From a checkpoint of a small self-supervised image encoder.
Model: 9.8M parameters, 48-pixel images, arch vit, norm layernorm, activation gelu, patch size [6, 6], layers 8, width 384.
Rows from block 5 of a small self-supervised image encoder, named by matrix and row number. Rows with one number belong to one neuron. Each number is 50 + 12 x the weight over its row's rms, rounded and kept within 0 to 99. All counts start at 0. After the name is the row's rms in percent of the matrix's.
After each neuron's rows are labels from the 100 images, of 14848, where the neuron reaches its highest value: "strongest on" is what is common among them. Only what is clearly more common there than usual is listed. The data: histories of elementary cellular automata, time running down.
# fc1: MLP up (model.blocks.5.mlp.fc1.weight, 768x384), inputs 192-383
# fc2: MLP down (model.blocks.5.mlp.fc2.weight, 384x768, transposed), outputs 192-383

fc1.511 098:64 65 27 53 49 42 27 38 41 60 40 65 66 43 67 59 47 90 60 52 56 53 36 55 57 67 50 58 54 54 60 44 55 42 39 57 65 42 40 41 56 45 35 72 57 57 36 62 41 58 39 34 57 45 29 80 39 66 28 47 63 25 59 54 43 42 25 40 60 48 50 49 57 25 34 63 58 56 47 39 50 48 42 57 56 47 77 44 67 45 60 41 66 50 43 49 56 59 64 58 54 73 54 29 53 44 50 75 53 60 55 43 34 46 54 38 51 42 50 47 58 44 44 45 61 72 75 37 62 43 48 46 50 54 66 41 52 60 50 39 39 36 36 59 36 51 34 58 42 55 57 46 53 65 68 18 44 56 38 66 47 66 32 59 42 43 50 48 37 62 76 38 65 58 41 43 55 43 31 42 45 53 48 33 64 53 64 42 48 47 23 39
fc2.511 095:48 35 34 70 57 69 56 59 20 43 63 57 62 48 68 61 73 44 65 73 38 45 66 56 63 53 51 43 38 48 61 48 34 56 27 60 46 35 42 67 51 68 40 64 29 37 57 65 59 58 49 51 58 18 50 61 27 47 61 44 36 50 50 58 50 53 46 55 49 61 57 55 59 40 41 58 43 70 32 58 51 53 52 44 59 75 71 32 58 29 59 50 82 57 61 62 43 37 54 52 65 50 60 51 51 42 62 47 67 29 55 55 47 60 56 41 65 33 48 58 49 48 50 41 48 51 48 60 30 66 67 45 43 32 49 37 78 51 58 66 58 52 60 44 49 61 63 71 53 38 69 58 42 49 48 40 57 48 44 65 32 51 16 58 55 61 60 44 55 66 34 51 45 54 28 57 33 26 62 21 48 60 49 55 38 56 73 25 66 56 50 37
strongest on: 000 turns on; large cells; 100 turns on

fc1.526 096:37 41 45 44 44 38 56 35 50 29 53 34 35 56 63 67 61 50 52 65 47 67 33 41 58 51 48 24 41 62 56 56 46 50 71 41 50 50 49 43 52 61 51 41 45 51 63 55 68 74 52 65 72 25 39 41 39 47 72 53 56 41 52 39 43 48 45 27 60 40 75 60 48 90 62 60 32 53 62 46 47 45 49 42 36 55 41 43 69 31 31 38 33 46 70 51 46 46 39 48 56 48 37 59 60 34 52 50 58 50 29 50 41 48 57 66 52 35 48 40 48 51 56 53 33 40 45 47 46 21 42 48 56 44 50 42 68 51 48 54 48 51 51 52 57 60 37 46 42 35 46 45 33 48 41 51 56 52 64 26 51 44 45 45 61 52 55 52 31 16 47 55 54 68 49 75 42 46 43 64 43 58 46 31 62 40 51 57 61 41 32 45
fc2.526 095:37 35 47 67 48 77 56 64 42 56 40 58 38 56 59 56 54 48 60 65 41 50 60 43 72 29 28 67 48 51 49 44 35 40 39 77 37 33 49 49 44 63 45 49 61 64 61 60 42 59 35 38 48 11 71 59 31 56 43 32 32 48 40 73 33 50 42 61 69 65 56 62 48 26 49 58 47 65 36 46 80 62 62 62 60 47 52 46 51 38 41 55 81 52 65 26 45 60 57 54 55 69 65 41 57 41 64 62 45 52 66 36 53 51 26 47 82 57 68 64 44 34 37 39 58 50 56 38 40 48 55 54 43 41 41 36 44 32 49 58 25 49 59 39 50 39 44 54 50 60 59 48 39 39 44 56 65 56 62 48 53 42 43 51 38 41 67 44 55 71 60 41 63 45 26 41 70 63 55 56 62 65 47 72 49 63 41 59 63 65 57 53
strongest on: 101 turns on; large cells

fc1.650 098:40 53 37 49 65 58 47 57 47 44 46 38 61 68 33 59 42 54 58 73 65 45 55 29 58 58 54 51 41 56 67 37 67 60 64 58 41 52 52 32 42 41 42 34 42 51 47 67 73 75 50 63 57 67 54 62 46 41 50 62 48 44 51 44 54 52 41 67 28 58 57 42 44 37 61 39 36 41 43 69 26 65 47 30 34 50 39 32 50 54 32 41 25 42 35 73 41 57 75 60 70 65 65 43 26 53 54 72 83 48 51 52 42 44 49 50 44 45 27 56 55 40 37 66 38 53 70 60 53 45 18 44 52 54 63 65 77 56 58 52 52 18 37 40 42 54 44 44 60 29 49 29 50 38 45 43 44 61 51 45 51 56 38 58 21 45 43 38 35 48 56 59 66 28 56 60 50 61 45 51 80 46 40 46 48 42 56 58 70 57 41 63
fc2.650 101:62 47 32 43 58 56 49 50 88 58 57 31 68 57 33 57 42 59 49 42 52 67 64 44 38 48 44 68 67 56 57 40 79 53 37 53 53 22 42 67 34 59 52 43 55 57 39 56 64 65 47 42 52 40 40 65 40 59 37 46 35 51 46 70 29 52 27 49 53 59 36 35 34 39 54 46 41 60 44 59 36 59 45 52 29 45 47 31 76 38 63 38 61 66 59 51 31 57 55 43 29 45 43 24 36 50 44 59 64 48 26 42 49 52 70 68 71 42 47 46 40 49 48 41 69 39 47 33 41 50 37 42 57 62 51 59 39 21 78 52 47 50 59 47 48 36 41 39 62 55 42 75 49 62 21 43 60 56 36 43 40 32 33 34 20 57 62 64 35 55 44 34 52 64 36 60 38 71 45 47 76 57 45 60 46 58 54 59 29 61 52 74
strongest on: large cells

fc1.102 103:27 39 54 44 46 41 62 38 28 75 38 63 36 41 23 56 63 42 34 38 51 58 47 37 46 24 56 54 33 66 47 53 46 46 35 81 58 13 58 33 41 70 67 69 37 51 43 48 52 41 57 42 41 41 53 55 58 48 75 59 55 60 48 53 59 52 64 46 55 43 48 63 51 42 40 47 78 43 85 60 30 60 42 56 62 70 49 51 62 37 44 47 47 46 58 49 54 30 41 67 55 16 50 55 60 66 27 65 56 41 47 25 50 79 58 44 29 53 53 38 37 45 54 50 41 59 40 45 50 46 51 60 70 62 53 25 71 68 65 60 56 34 37 65 67 40 39 64 53 42 76 55 60 67 59 44 56 48 68 49 40 47 65 49 35 64 61 36 61 38 37 54 54 46 43 61 43 28 59 47 34 49 50 25 77 50 56 33 54 47 51 34
fc2.102 110:60 48 52 56 72 61 32 57 53 76 33 35 32 60 44 73 48 51 53 36 59 55 32 61 54 32 32 49 64 60 34 52 42 50 45 63 60 57 48 55 39 49 72 66 37 44 62 42 55 20 48 36 40 58 56 55 39 41 63 47 51 63 55 52 60 58 44 45 59 42 53 73 43 55 54 70 62 47 46 49 49 53 50 65 67 55 49 50 38 49 59 53 53 69 37 41 47 45 50 26 25 53 38 43 44 65 39 32 33 46 67 53 38 70 71 21 41 57 49 37 62 43 37 60 48 37 33 38 60 54 36 48 35 49 35 49 50 40 66 47 60 40 35 56 37 59 50 58 73 58 61 16 64 51 37 64 56 34 66 32 36 46 76 57 57 60 55 70 72 59 51 68 45 58 55 50 42 42 49 31 37 56 57 57 60 50 40 42 50 59 77 41
strongest on: 000 turns on; 111 turns on

fc1.57 100:41 42 38 53 62 60 38 60 52 41 51 54 44 36 56 37 42 58 79 69 62 48 61 49 53 37 79 45 31 47 40 65 62 55 46 44 56 42 74 59 41 60 42 54 39 39 33 69 57 50 39 49 70 33 27 98 32 52 33 42 46 44 45 70 53 52 57 43 66 37 51 43 54 44 56 45 53 66 46 66 59 46 52 41 40 50 51 63 73 54 53 33 66 66 62 45 45 48 56 55 53 45 66 45 63 31 55 62 53 57 56 67 49 55 34 52 59 34 59 44 55 16 73 50 30 52 48 78 33 56 37 59 67 49 39 45 40 63 47 34 48 43 36 48 28 60 43 44 57 35 56 48 46 66 39 39 47 51 40 56 31 32 34 41 68 39 60 45 42 41 57 29 66 49 49 49 45 52 42 60 67 47 50 67 64 71 53 62 65 41 47 58
fc2.57 100:52 37 80 58 42 65 48 79 55 77 45 70 51 58 58 36 56 45 51 60 43 46 70 50 58 57 48 63 35 51 61 46 58 54 53 42 51 67 41 52 52 34 61 60 57 40 56 73 24 44 32 58 30 28 53 74 47 50 42 30 23 59 36 44 44 52 68 43 52 28 59 45 46 48 59 55 45 55 28 53 53 57 47 74 41 42 54 46 66 46 49 55 70 54 71 27 36 65 59 38 35 46 52 39 39 48 55 59 39 68 51 46 59 49 56 70 35 55 57 41 68 48 47 20 61 52 36 55 69 49 34 36 36 42 59 32 51 24 60 41 34 41 37 46 51 34 43 55 63 53 40 53 46 53 28 64 52 49 47 61 43 40 71 40 58 45 39 56 55 44 48 54 42 68 45 53 76 63 42 45 59 72 46 39 48 50 29 69 45 39 52 44
strongest on: 101 turns on; 000 turns on; 010 turns on; large cells

fc1.392 093:45 45 64 25 66 56 65 74 62 74 55 49 51 57 35 47 35 37 33 50 55 47 67 41 51 57 58 22 55 37 42 58 43 33 64 48 48 17 32 41 52 55 50 41 41 52 46 58 40 32 66 34 51 64 59 46 50 42 58 46 58 62 28 36 60 40 74 79 75 58 48 56 57 55 36 36 52 61 58 30 47 40 64 48 56 39 33 46 47 50 25 59 31 28 70 60 67 64 27 52 51 55 46 44 39 47 30 44 44 60 36 39 53 40 56 47 51 69 39 49 55 48 51 52 64 50 50 25 57 58 50 69 54 53 62 49 44 58 24 49 37 51 14 49 53 36 40 59 37 53 44 54 42 56 38 34 41 33 19 46 58 58 44 47 41 49 61 60 50 48 30 33 65 57 31 50 54 30 38 28 53 44 52 43 60 45 53 51 58 60 48 48
fc2.392 085:44 36 44 63 37 47 45 52 50 44 49 37 27 67 47 37 61 44 31 70 46 47 50 42 43 41 67 41 48 52 59 58 37 52 58 65 30 51 64 61 45 57 37 53 48 45 40 43 41 67 58 54 62 53 64 74 20 33 55 73 69 49 40 40 52 33 32 32 37 29 50 43 58 46 61 60 62 43 30 67 44 42 63 45 48 44 69 51 43 50 48 63 41 39 47 54 36 44 60 56 59 58 64 61 47 52 54 54 34 63 55 77 50 57 35 45 48 47 37 41 53 56 56 53 49 40 63 71 27 38 53 42 44 40 59 53 43 70 55 47 83 44 64 82 59 45 45 48 48 37 45 33 71 48 49 46 65 36 50 58 56 64 41 60 65 30 43 55 40 44 63 56 74 34 35 69 30 49 42 33 24 63 52 52 87 59 59 41 60 34 53 41
strongest on: large cells; 111 turns on; 001 turns on

fc1.250 103:50 69 59 39 58 68 56 47 33 66 50 73 46 42 36 45 59 45 53 47 51 52 46 44 56 53 42 37 61 45 39 76 39 50 49 42 59 64 62 71 39 41 62 52 45 37 30 62 68 35 53 66 68 59 53 48 53 33 60 64 65 46 45 57 56 44 45 47 17 46 49 68 39 28 02 51 61 59 45 72 24 55 44 47 44 45 53 65 51 67 22 58 52 42 32 60 55 42 61 84 58 54 44 60 53 48 57 79 58 48 53 70 49 60 56 31 45 44 49 46 60 49 75 46 46 41 63 63 42 64 45 41 63 48 52 47 70 60 49 62 61 34 66 61 55 59 41 50 43 61 40 52 64 69 50 52 42 44 41 62 42 60 59 69 69 35 53 55 66 43 54 57 47 38 44 56 52 42 36 55 58 48 57 30 44 28 53 25 47 28 68 52
fc2.250 103:64 43 43 59 52 52 46 53 26 48 45 50 65 53 48 43 48 40 58 38 42 36 28 65 35 56 51 40 47 58 40 65 64 70 67 43 45 54 50 54 44 60 48 37 51 29 86 60 57 30 56 41 41 30 46 57 53 48 66 44 30 50 67 51 66 57 44 51 66 71 52 59 44 45 45 60 47 41 44 56 45 51 65 72 56 62 59 40 54 51 69 54 58 62 71 41 29 53 31 43 33 45 63 47 52 57 48 27 57 42 42 56 58 53 57 50 31 51 44 45 69 50 40 48 39 40 56 65 61 43 56 58 56 60 34 31 45 53 65 40 31 49 34 27 51 43 57 63 52 25 61 29 37 36 43 49 28 59 28 45 48 35 26 40 62 61 52 32 57 68 38 42 54 61 59 48 41 52 53 30 59 31 46 53 48 46 44 50 54 81 55 69
strongest on: large cells; 100 turns on; 000 turns on; 011 turns on

fc1.510 090:55 41 41 46 47 47 68 59 65 84 49 46 46 51 42 58 30 43 49 48 55 41 58 32 60 32 47 44 58 58 47 52 66 43 66 65 53 58 63 50 40 65 41 64 40 54 57 52 50 44 57 43 57 46 59 50 48 52 53 44 62 56 61 57 71 36 55 44 37 51 43 56 73 52 41 70 39 50 66 47 48 42 50 23 59 56 52 38 57 34 46 46 49 38 49 72 73 49 27 43 53 51 63 53 59 49 62 56 38 44 39 40 41 43 43 46 48 69 50 60 44 31 55 46 57 62 38 41 52 48 55 59 47 52 59 59 45 60 37 31 49 55 31 56 40 71 33 64 38 61 44 41 53 51 41 00 52 35 41 44 42 42 31 58 38 40 71 45 38 38 43 35 37 71 07 64 45 34 46 57 37 45 59 55 49 59 43 50 57 43 45 66
fc2.510 086:40 36 46 53 44 51 37 83 44 63 44 63 43 65 75 41 65 35 42 83 67 38 49 43 52 50 33 65 38 69 35 34 43 75 55 46 61 72 46 52 48 62 48 61 45 21 40 53 42 43 38 62 21 38 71 51 58 51 51 59 85 62 37 46 55 59 55 45 39 79 56 65 47 44 41 51 53 32 58 30 48 55 48 35 66 32 46 71 38 46 40 52 72 26 49 56 38 63 75 50 61 75 54 53 60 38 48 61 62 39 33 64 59 47 29 54 56 58 57 62 81 49 70 52 27 51 49 54 44 42 42 50 49 53 61 78 68 45 52 48 63 56 62 56 49 64 39 71 50 31 35 47 66 54 46 43 45 52 24 56 50 50 52 53 65 57 40 49 63 41 42 43 65 48 58 52 44 52 54 65 43 46 48 62 49 41 71 39 45 61 61 51
strongest on: 001 turns on; 111 turns on; 100 turns on; large cells

fc1.497 103:31 64 47 58 61 55 38 52 63 48 37 44 64 59 51 40 66 46 34 51 54 43 54 46 37 72 41 24 33 40 41 47 49 70 64 25 67 67 24 52 48 47 48 47 66 42 60 61 49 31 49 60 56 71 46 49 57 35 57 50 54 47 47 74 54 62 63 49 70 62 65 34 58 50 43 54 45 47 49 36 45 78 64 30 68 47 27 70 28 57 45 28 31 61 53 64 50 40 63 66 76 46 41 56 57 63 31 48 55 46 59 56 30 47 52 47 34 41 64 51 60 53 59 58 38 63 59 45 56 46 57 47 47 50 68 48 45 58 39 21 46 48 38 50 57 26 58 44 43 38 68 44 62 74 57 47 69 29 27 27 50 29 38 57 48 63 47 61 63 33 62 56 55 33 30 57 28 41 53 57 67 56 59 47 48 42 60 66 79 36 62 53
fc2.497 101:54 33 47 38 48 56 27 50 42 33 49 54 70 76 20 40 32 47 30 43 28 57 38 46 37 22 72 55 56 42 38 24 49 52 46 47 45 52 49 61 46 56 44 53 61 40 45 27 33 53 46 38 48 72 44 41 43 35 59 55 47 56 61 43 59 66 66 40 70 35 47 41 46 41 49 54 44 38 36 40 45 31 56 44 44 67 44 69 48 58 62 54 31 33 42 48 46 59 49 56 41 80 32 48 47 41 25 30 53 46 54 49 47 50 45 64 57 44 55 51 46 75 37 54 47 58 59 64 53 66 50 45 67 33 49 41 42 42 38 45 46 38 47 42 50 50 55 48 58 53 63 61 55 62 56 63 56 49 57 48 43 46 34 47 63 54 42 45 48 37 21 83 41 63 79 41 37 43 50 38 56 54 51 60 49 52 39 48 75 51 46 38
strongest on: 101 turns on; 100 turns on; 001 turns on; rule: rule 58

fc1.752 110:39 68 18 66 52 55 40 63 44 55 35 42 62 60 54 45 48 48 46 53 58 41 35 70 34 35 57 46 44 43 43 52 62 49 42 52 48 54 63 56 42 45 42 33 58 49 59 63 57 47 58 50 42 55 62 51 33 50 65 88 67 34 52 43 62 57 32 43 52 51 67 56 54 47 46 51 49 45 61 42 38 64 51 66 58 56 54 53 53 60 28 65 63 49 37 44 52 66 44 54 48 53 55 62 41 74 43 57 47 65 53 60 33 48 57 42 53 47 56 44 20 68 49 66 72 39 62 47 55 55 54 57 34 49 36 47 50 57 50 66 58 33 33 68 51 40 51 84 63 48 44 46 42 43 54 50 34 41 47 40 44 56 44 83 45 57 50 43 42 61 38 59 76 50 44 74 55 54 58 38 38 52 46 42 56 65 54 34 47 69 46 51
fc2.752 125:55 63 62 43 43 53 42 40 55 45 75 53 62 32 34 52 27 60 60 41 44 44 76 45 68 55 34 59 55 48 67 58 42 51 37 55 51 67 52 41 51 46 55 62 48 56 50 54 40 53 38 42 64 44 62 55 53 41 40 37 34 63 38 59 36 37 79 41 54 46 36 40 47 50 74 50 31 51 63 68 56 68 53 38 28 30 40 46 43 57 57 26 47 66 49 40 40 42 47 56 49 29 49 35 62 25 69 56 50 46 60 37 45 37 50 67 53 37 45 47 62 40 50 26 68 52 45 51 44 59 35 35 69 41 55 60 37 31 50 59 24 64 53 55 44 64 56 24 39 50 58 47 53 62 35 62 54 47 61 66 48 61 41 38 65 39 60 56 50 35 50 46 37 47 59 45 61 58 15 67 45 53 32 55 59 34 66 58 44 41 42 62
strongest on: large cells

fc1.0 094:28 44 53 26 37 53 65 64 52 61 47 58 62 43 57 70 46 44 31 67 46 56 41 29 43 34 39 29 50 35 58 47 71 39 48 30 42 50 64 48 28 60 48 42 38 36 53 48 58 23 64 50 40 55 58 44 74 37 52 51 36 40 77 52 61 47 53 67 50 62 48 49 51 38 55 57 42 57 54 62 51 52 25 47 45 55 38 60 48 54 56 63 26 49 62 59 90 58 33 49 60 36 57 42 63 43 35 53 41 49 49 44 55 57 71 36 35 60 46 82 54 52 42 49 69 50 51 35 82 50 61 43 46 52 59 34 64 63 56 67 40 38 34 46 39 63 18 69 38 57 50 55 44 61 58 26 53 38 55 36 43 42 48 43 35 43 48 79 41 43 51 67 37 71 49 75 39 20 32 33 38 60 58 45 55 60 34 61 55 31 57 34
fc2.0 090:44 39 37 52 47 55 67 55 49 38 45 42 31 67 74 49 66 42 69 68 26 59 50 44 50 37 71 60 13 59 44 46 33 66 67 66 45 54 51 53 57 68 48 67 48 51 42 69 54 61 66 50 43 36 48 38 24 57 62 41 48 56 41 66 60 42 71 42 68 63 53 45 52 51 53 49 53 35 41 46 65 38 77 56 56 44 71 66 25 37 42 54 48 46 34 50 46 66 60 46 54 56 44 65 59 54 37 32 43 67 36 69 54 80 33 56 55 35 62 40 48 47 30 46 24 62 58 60 19 24 42 56 52 59 51 60 48 49 41 39 67 48 58 63 27 38 54 67 28 29 49 42 57 45 57 59 48 59 48 70 61 46 42 46 65 48 70 40 65 31 58 55 59 42 36 74 28 36 65 29 37 58 60 78 61 69 65 65 67 45 61 54
strongest on: 001 turns on; 100 turns on; 111 turns on; large cells

fc1.699 105:58 62 38 56 64 57 35 71 49 64 41 53 35 41 50 43 32 71 54 57 52 52 43 42 51 61 74 45 45 46 49 49 56 62 56 44 62 49 68 62 45 46 45 67 55 44 34 72 52 43 44 25 66 48 20 63 41 38 45 51 36 67 44 69 68 40 51 47 38 43 48 54 56 24 27 61 40 41 36 59 41 44 49 54 79 45 50 54 43 41 52 50 77 63 47 32 38 53 43 55 60 11 58 52 55 44 70 62 66 61 52 58 42 73 57 72 13 47 39 50 64 28 57 67 54 62 52 44 38 53 41 65 67 51 27 40 41 44 58 67 19 50 20 45 44 50 25 40 52 51 61 26 64 51 50 63 47 39 36 65 59 46 35 33 53 35 34 43 43 57 56 39 61 52 46 53 64 60 34 41 56 59 62 53 64 62 51 66 52 36 38 64
fc2.699 108:64 40 65 57 44 67 43 51 52 66 49 50 33 50 70 36 32 70 66 55 55 83 51 48 51 51 66 51 36 61 43 48 66 57 58 63 38 62 56 39 40 54 51 49 64 44 55 44 41 38 51 32 30 48 40 49 53 50 47 54 46 75 29 44 52 56 60 55 58 27 53 38 60 37 57 68 70 52 22 44 37 48 46 63 50 64 36 59 60 53 17 68 57 73 52 44 27 53 18 38 37 31 67 57 42 42 47 62 45 61 45 57 45 58 42 45 44 56 43 60 81 39 46 41 63 54 37 56 44 48 51 45 34 67 26 44 47 44 46 52 36 57 50 45 37 47 50 63 60 52 53 42 57 56 58 75 56 50 38 63 58 49 57 60 57 55 35 36 48 38 58 46 26 64 56 73 62 58 69 34 35 54 53 55 44 43 40 61 77 63 45 71
strongest on: 000 turns on; rule: rule 25

fc1.27 105:44 35 56 57 60 49 54 41 31 67 28 66 53 63 52 51 56 43 24 41 51 38 53 43 45 40 62 35 61 73 38 60 46 51 62 47 53 43 36 49 35 62 52 47 63 55 78 55 47 52 48 39 49 47 53 52 59 42 45 51 51 52 46 58 49 37 47 45 60 35 49 63 33 49 46 54 46 26 53 44 31 53 72 57 58 53 38 47 34 46 48 58 25 52 61 48 54 48 50 50 48 41 47 80 34 65 30 52 43 54 61 25 41 48 71 59 42 49 57 36 47 57 70 60 39 41 60 53 64 36 53 50 33 67 42 39 72 61 44 33 65 31 32 60 58 21 58 72 54 37 54 36 49 69 53 35 38 55 52 30 59 28 55 49 40 58 50 54 65 52 38 62 82 50 66 60 38 40 38 40 53 72 61 29 60 49 49 61 53 49 41 36
fc2.27 111:53 43 46 55 62 41 66 61 34 43 48 42 43 55 37 60 77 43 32 42 75 72 44 38 35 50 49 40 71 44 37 51 48 39 46 55 43 58 54 63 58 57 58 37 51 42 42 44 42 48 53 48 51 78 63 48 66 34 83 52 59 59 51 60 46 58 58 36 60 54 57 62 55 36 54 58 67 35 63 57 33 41 43 41 56 46 29 78 34 47 57 44 26 42 30 48 42 49 43 56 67 38 54 71 59 58 26 44 40 56 36 55 38 46 51 33 26 55 56 32 40 65 67 78 34 52 56 48 36 59 51 40 34 57 49 45 60 57 30 47 69 31 65 47 66 37 47 48 56 56 50 40 69 28 51 63 62 66 64 41 58 44 46 41 54 44 40 58 70 53 51 63 51 42 51 44 52 42 50 33 38 64 52 58 65 50 45 62 51 34 69 54
strongest on: 000 turns on; 111 turns on

fc1.766 099:52 48 45 45 56 41 49 65 42 37 61 61 49 42 71 65 35 31 30 58 60 30 50 36 61 43 50 35 59 57 41 47 53 36 65 84 34 63 73 57 48 44 27 51 50 38 46 63 54 44 52 47 50 54 59 41 41 42 46 65 50 61 42 45 52 30 59 58 41 51 48 48 54 73 63 40 30 51 81 63 51 55 32 38 39 60 44 39 71 48 59 20 45 63 59 64 43 51 38 70 49 58 55 42 26 42 43 73 83 40 46 48 48 56 49 40 49 40 47 59 42 20 51 43 40 51 52 40 74 45 38 52 57 53 54 71 54 53 37 48 33 47 53 42 56 47 58 43 51 46 48 61 42 53 21 22 53 50 58 42 50 43 49 48 39 34 68 34 57 63 24 44 50 56 62 67 40 40 22 56 49 32 50 49 52 51 65 63 56 31 52 74
fc2.766 105:55 75 43 63 63 46 66 54 44 50 47 45 57 47 58 35 65 63 40 45 67 76 36 59 47 50 47 58 66 59 33 57 55 70 45 53 63 40 49 58 31 49 50 54 47 35 32 38 53 48 57 60 42 50 44 59 60 61 38 51 47 56 30 64 40 56 44 78 22 64 30 44 48 55 28 28 60 40 04 48 37 29 50 54 46 33 55 37 63 52 34 66 69 38 56 53 51 76 35 74 36 63 32 38 51 70 56 65 62 43 47 53 22 52 50 61 56 32 73 43 58 48 58 46 41 48 53 76 29 36 63 37 51 64 38 43 74 38 43 59 72 46 48 43 71 45 50 80 57 43 46 65 28 45 67 55 48 37 46 28 55 51 70 70 51 54 42 47 61 52 41 29 66 38 40 40 56 71 58 55 60 53 59 58 56 47 52 31 43 54 50 52
strongest on: large cells; 010 turns on

fc1.323 095:51 43 53 43 62 43 34 44 61 46 52 35 42 61 49 56 47 54 43 52 60 52 75 66 59 44 47 58 47 74 83 68 44 33 36 72 54 43 78 31 53 45 69 49 57 59 55 41 54 56 44 35 39 52 41 53 43 46 37 64 41 43 53 27 61 69 73 37 50 46 29 58 38 35 52 44 49 41 76 58 59 52 45 60 49 57 41 44 51 72 53 56 58 61 76 44 55 41 57 47 73 39 53 59 37 61 52 28 30 64 59 40 39 43 65 46 44 54 56 31 34 44 42 52 51 32 34 33 48 54 51 68 55 21 48 43 56 73 41 51 38 46 57 41 64 32 72 54 54 35 61 49 40 45 50 52 50 46 54 36 43 52 28 47 37 56 56 49 72 50 40 78 57 46 57 73 52 52 53 56 69 32 47 49 63 55 36 45 42 48 45 30
fc2.323 088:49 31 55 32 49 41 60 68 41 70 76 56 53 64 66 36 60 72 40 25 62 69 27 56 61 69 26 71 48 48 33 31 45 58 57 78 64 43 48 46 30 46 50 56 53 35 53 71 51 63 36 76 43 50 66 35 76 72 55 44 45 34 54 42 42 50 68 56 61 46 48 50 49 69 49 54 48 57 50 40 49 42 59 30 49 54 25 57 46 43 35 55 58 68 47 42 32 58 50 39 43 49 45 76 52 37 34 64 59 60 34 44 46 48 35 59 54 36 63 45 48 47 47 37 14 51 37 52 22 57 38 65 57 55 36 27 66 52 51 65 48 51 50 40 36 62 41 63 56 50 46 64 52 49 50 44 53 37 51 41 33 52 52 34 48 79 40 31 46 59 46 63 49 38 51 75 39 57 24 62 62 49 53 62 44 40 51 63 83 58 32 47
strongest on: 000 turns on; 101 turns on; rule: rule 109

fc1.612 105:36 43 34 23 43 64 59 63 58 70 35 42 38 57 57 76 27 51 48 59 44 69 46 25 55 52 54 46 45 45 53 53 56 28 54 55 68 46 67 57 32 61 48 65 50 61 52 52 74 52 53 59 42 54 57 53 65 46 57 53 68 59 46 44 77 42 60 65 52 61 59 62 39 58 39 50 40 55 68 47 45 50 68 37 60 59 61 32 37 46 49 76 34 56 57 78 70 55 45 62 56 40 57 58 59 66 34 50 53 50 38 43 41 57 56 60 32 52 42 55 36 51 60 54 58 51 53 36 53 54 49 61 66 69 51 58 46 73 47 40 59 43 31 70 41 54 17 61 47 61 46 57 38 93 60 41 47 53 46 54 42 45 38 52 48 44 63 66 58 33 42 54 57 68 23 74 46 23 41 48 31 52 51 40 56 54 48 52 45 57 55 62
fc2.612 117:40 49 58 47 41 59 48 71 42 47 65 49 43 72 63 51 50 49 69 68 58 61 39 29 49 59 42 39 55 52 51 51 50 52 46 48 40 72 66 39 52 56 66 56 54 49 68 41 41 34 52 51 30 36 51 43 63 59 70 28 39 78 48 62 72 45 62 22 72 57 47 48 62 55 57 70 50 45 42 44 62 56 48 46 50 36 39 73 34 33 44 49 49 64 66 48 41 51 63 30 53 39 43 45 65 45 45 49 30 49 36 50 59 34 21 43 54 40 53 43 60 45 49 45 59 63 22 48 51 68 44 29 44 51 60 35 59 33 34 81 43 59 33 53 48 77 53 51 32 45 49 50 77 60 39 46 43 64 54 64 44 46 65 65 49 47 43 59 54 52 46 65 40 55 48 54 52 52 36 73 46 46 48 74 48 41 20 64 62 51 65 64
strongest on: 001 turns on; 100 turns on; 111 turns on; large cells

fc1.541 101:47 44 50 35 56 45 32 43 51 57 43 54 48 63 57 39 36 48 36 61 66 31 64 38 51 47 54 35 51 57 56 47 39 65 77 59 60 46 32 50 50 54 41 42 63 55 62 42 44 47 49 39 47 50 51 48 56 41 52 47 57 43 43 63 50 48 47 47 59 37 41 49 52 57 56 69 36 49 58 61 43 58 65 34 66 62 33 66 33 46 57 24 33 49 73 51 65 35 60 59 57 29 69 69 53 65 36 58 52 42 64 49 42 50 54 49 49 57 37 38 41 49 81 46 23 35 85 42 44 43 54 53 50 63 34 63 45 71 39 37 44 38 59 38 50 41 56 37 48 30 65 52 58 62 35 61 55 33 29 28 70 29 38 44 36 63 64 39 47 42 74 68 70 54 21 55 29 47 39 46 57 51 50 50 53 66 65 57 62 36 41 59
fc2.541 113:68 37 58 35 49 42 32 49 30 53 45 49 69 72 47 30 31 49 42 62 55 45 48 63 51 37 72 66 31 43 53 27 55 70 63 33 33 68 55 39 43 39 51 27 65 42 54 38 38 50 54 50 45 54 60 25 55 37 46 51 49 36 54 41 68 36 82 37 59 44 59 66 69 69 54 39 42 38 51 31 65 36 61 26 60 65 33 47 41 51 24 50 22 34 55 64 45 78 45 44 62 61 54 48 69 36 37 34 50 40 56 49 33 33 19 48 58 59 61 62 68 56 48 46 33 54 59 57 46 69 62 41 54 45 55 61 55 56 22 31 34 39 50 54 55 43 53 46 63 40 48 46 58 50 53 50 44 52 50 36 52 59 49 35 58 55 39 40 65 50 38 62 54 49 69 57 61 47 42 53 65 52 54 51 45 46 33 54 70 52 52 51
strongest on: 000 turns on